Rows from block 5, named by matrix and row number. Rows with one number belong to one neuron. Each number is 128 + 32 x the weight over its row's rms, rounded and kept within 0 to 255. All counts start at 0. Numbers have three digits each. After the name is the row's rms in percent of the matrix's.
# fc1: MLP up (model.blocks.5.mlp.fc1.weight, 768x128), inputs 64-127
# fc2: MLP down (model.blocks.5.mlp.fc2.weight, 128x768, transposed), outputs 64-127
fc1.83 103:118096095122144099142173158114131098120125124100143120120069118111136104057096159165127102080066149126122086090088091154132156174157090152144198069125131139178168149091140083111232084137139136
fc1.84 150:121129089162131143106117117110125094113117149056180155111124173147107136186152158126159131133090187166061115055113117159115173121113255173145122119096073152104123132132154134132130111095070154
fc1.85 060:202071141177157129132110136169126077137096072094121139136127177047089155075074146076135086109129187099148172130116166195131082119140138067086122065116139136212138133142142146172126182094120129
fc1.86 136:091128093117064136209166153109159161109095146113158122121125157171111081130135120101139167148114093127136140130117169151134153128030110217114160116180114099209082079144136086154129180129120130
fc1.87 091:135131125119131139142079172086098137170130103126042125058126123112134096085058127146150177119136117113106137176188141144100171111119117117087145097118149103129172162105156125157148096128149122
fc1.88 120:174145108144107158098150123067154099109109107117092152126086104089132091116097138076082143096159181159101159108099128148162122100089127148080191115142151108160060156073177249122175130103118163
fc1.89 085:120180113080149073059151188131163085135081123091129171162124140174142149121113110141137129033140087162143213148151158144122142146147120188106043078121121134118119145145091135081123152125141149
fc1.90 026:138128111109114100076112180162106141118079174121118141139146192093090133089156160179164073106125102142087072117176108128089094125121169110119210089043141143157076100102138132096100127077144133
fc1.91 108:141079197104129059070141128122168098136104164139040153105112086105205093074124120123106161116061194126096132132094122125069128116129086164104152124113114095157126137073167167162154165164166081
fc1.92 118:118168153167092114092137080134131103162120130108116096091083114183199157065125091143103031141147121111121113134094101111160121137103145153118156162152176148128184110174094116134097110142091132
fc1.93 107:174088084109157123132154086151124160073160167057158148149097153120171108111118116139176167207146155112158182146124101162162105128144157144094111144140119155096129121146097139083097176103075156
fc1.94 029:098125077152077142087133171134143120112133197139111116133195112118056101125065134108123169128115115112197149147184090202138083129147113145150131139127134129169134068104098157150100141161152066
fc1.95 110:141115119092143143126102100134102157151087148093089128125130149085176095096058171081137106132138107108113158108130132131138120195124169160119202131107108120130133127096124093190073170098154150
fc1.96 134:137131138169132081080149132181152073153136147174042135099116100121107106099141123115161112108174136137096168094130186164082134174083135177098126153116075138169134111108141110175099182083172122
fc1.97 072:100113179090118104166111102115145157029154173122127160132104148103131153171158114173107142155140114161109133100083150136154096170158127161109146139120092041119133123173118138153143149091122091
fc1.98 100:181088096065149191118165099126069126123162092148158111129160182124172188116120153142114159115134147134141124112141148108127215155082124142108107104077167087127129204113120131116059106184154105
fc1.99 108:211094121161151087139164255133137145165075097150151100085123116156067073138152101124191106104145116114134179153121164163117038141146112154135113157128096040090125148129120148096123154116127142
fc1.100 121:140114095085227140102181131116127108120116126104127108144118149112095161082092143196104115106130110099123127149135202137115103171127139081046165149110084162144088112126109099147233099129104088
fc1.101 087:163161125125144147160143148132115153148185140108102178188109101119136154116133114123131131163157132155099123126097123122121163107145105095146139105133112131099132128133134129136144105154123092
fc1.102 101:146100118174183152150126154083152100157111108160109176087167167120132085091093126090194150155121070115072111113089153114133140181129133116125148138115086105166103166135108106124163092168120078
fc1.103 094:053151201107164107147183130120134136142061190138115095110174134129085044099156127186223179162092169122151131117156140140105124150171092128139081129143127112151091178177095126137074101139108115
fc1.104 121:093099141135131155140132043155138131126174091068113106149149099082119148133118147122105173182129128157120196130138097157177188157107143104157092171063143101139111084131106108132132053109064144
fc2.83 107:163123104148116130146094116177067104102119184161096139095073138150081234176185125142058089043090126130110091150076119128113107071088141146072089140105082149101103163100101108083155142105110127
fc2.84 132:107140159148188156141110104127115132140122137093165119098110160217120127097108053189147093143105129099062075094096189131165122062112112078099143179166101115119110158193129128139116076095184159
fc2.85 062:145125052098169087101102180164163128159104141149080108101077121125101126107149115122142132110133087105137149099127157174152116125138122153113141149148196111168100115097100123093089125184127105
fc2.86 142:097156138129133083117187154151117120156130095094110135137133132126123121100118069077162118101208160083106144092097121156141110097130167149186113161108149125141093046169086095118140175144167130
fc2.87 090:144113142168134091136083115092117171143138116105181151160120103121083136153115226126143099156108161117114146152113078131106159072089107160135139160138106170146091192116158166173178121176123097
fc2.88 122:051093109146122124140225155137146116203158150125130171133150123139091171122124143108143180177152084128109110099148111152106087139130159125127157084064114143137141091099142065115158068169126022
fc2.89 085:093087146145133107188125107123120136120102144113090153146108069152092082185101134138144174137140123128089078130176166111114091160142190165163177140121102123164170109153175149126176135165104184
fc2.90 028:111148145151132129140119145154105137128108055085120140163144088131178114171076157164114119132095147117113182134156179094109137109129056129091073120144163113163105159107157097104088146180126124
fc2.91 105:136123128141146146102138111132172112165115159130092178146133127168115138178135175108139150155123127176128131151115128123115113108117201106115125097163105138166059132154157137082124075112143062
fc2.92 110:095092071177194133120137044170152126125082127175109127149133120174104112167131116098137072155146174102105100188069160040127139163127167126122164132130111099098124134091086164117192148145123084
fc2.93 113:144089180125080134152107120080136132146178092111123112140143118087180149164101122090172176154123146106097183148108133143187125079164206062139159122139098098110181104085133134069158132133128165
fc2.94 030:107121136104093127072148192088126072142155085085121138152184126167139131162141111113143102126114121120116093144181161146102126077110175144126084111133148052150102141155176160119080098098075084
fc2.95 110:153159134104112141161119148143103098179160149150132117130170148134056085206137152143122109058122173144115129088064140107081113085194119119094137142156107167208101093145091153145079180140100146
fc2.96 140:102147143094110148092062190159170110100126079099110190089134119101128168104135147101213123123145117121194104146133158123170116118098166118164105151140158145229074161144112133077096127112095089
fc2.97 070:085110171157107168149121073135120131095126156130121137124105152157204075106093112167167117121199185178061118152157115125114166108153156123091136094105122204090161101191121088121096154143136137
fc2.98 111:080127167132100152117096113112124097082166163152144140147142164194111179137172158100147159152078125101158134147138056061084100091114081128068125160123084140163144167120109147117077158144124139
fc2.99 109:131164125153173120134140120187118123155088144093108152114141199098221163179138108155152163107137152129151064171147129142118041101060059151139116157080148201118115108131127105095076140142145137
fc2.100 133:118140116096149097174149144104138153134151026039147122132078105114134159151137117158154141164120157163126150086125076128120099176143171138194114126167110164133155111148119063118109164166133192
fc2.101 095:069140134136107137086085102121137156137130141141146160061145161145086159172130116159129145121170140160158158126075099132089108108163110196134132075173121146193105141105137131132170106162093131
fc2.102 097:108135095079133124140153142116109104145132110145069145082101083089115128154130119181111153069129094141135128155124150124119170114167138118149091047142145092166168100109108105158134133048148182
fc2.103 090:186166155133108078134202157134119140181113103088114166176133139068131128110108120145077121062101138089115107134084085120128149159173110159131133127102178180103090087143119090160122155144133149
fc2.104 115:112102091136111072113125174155141080117139130093141123121134171145094100141164153132095203122124157122203196181155137107136207106139134103175100180098193117131144099186177115111037136083140148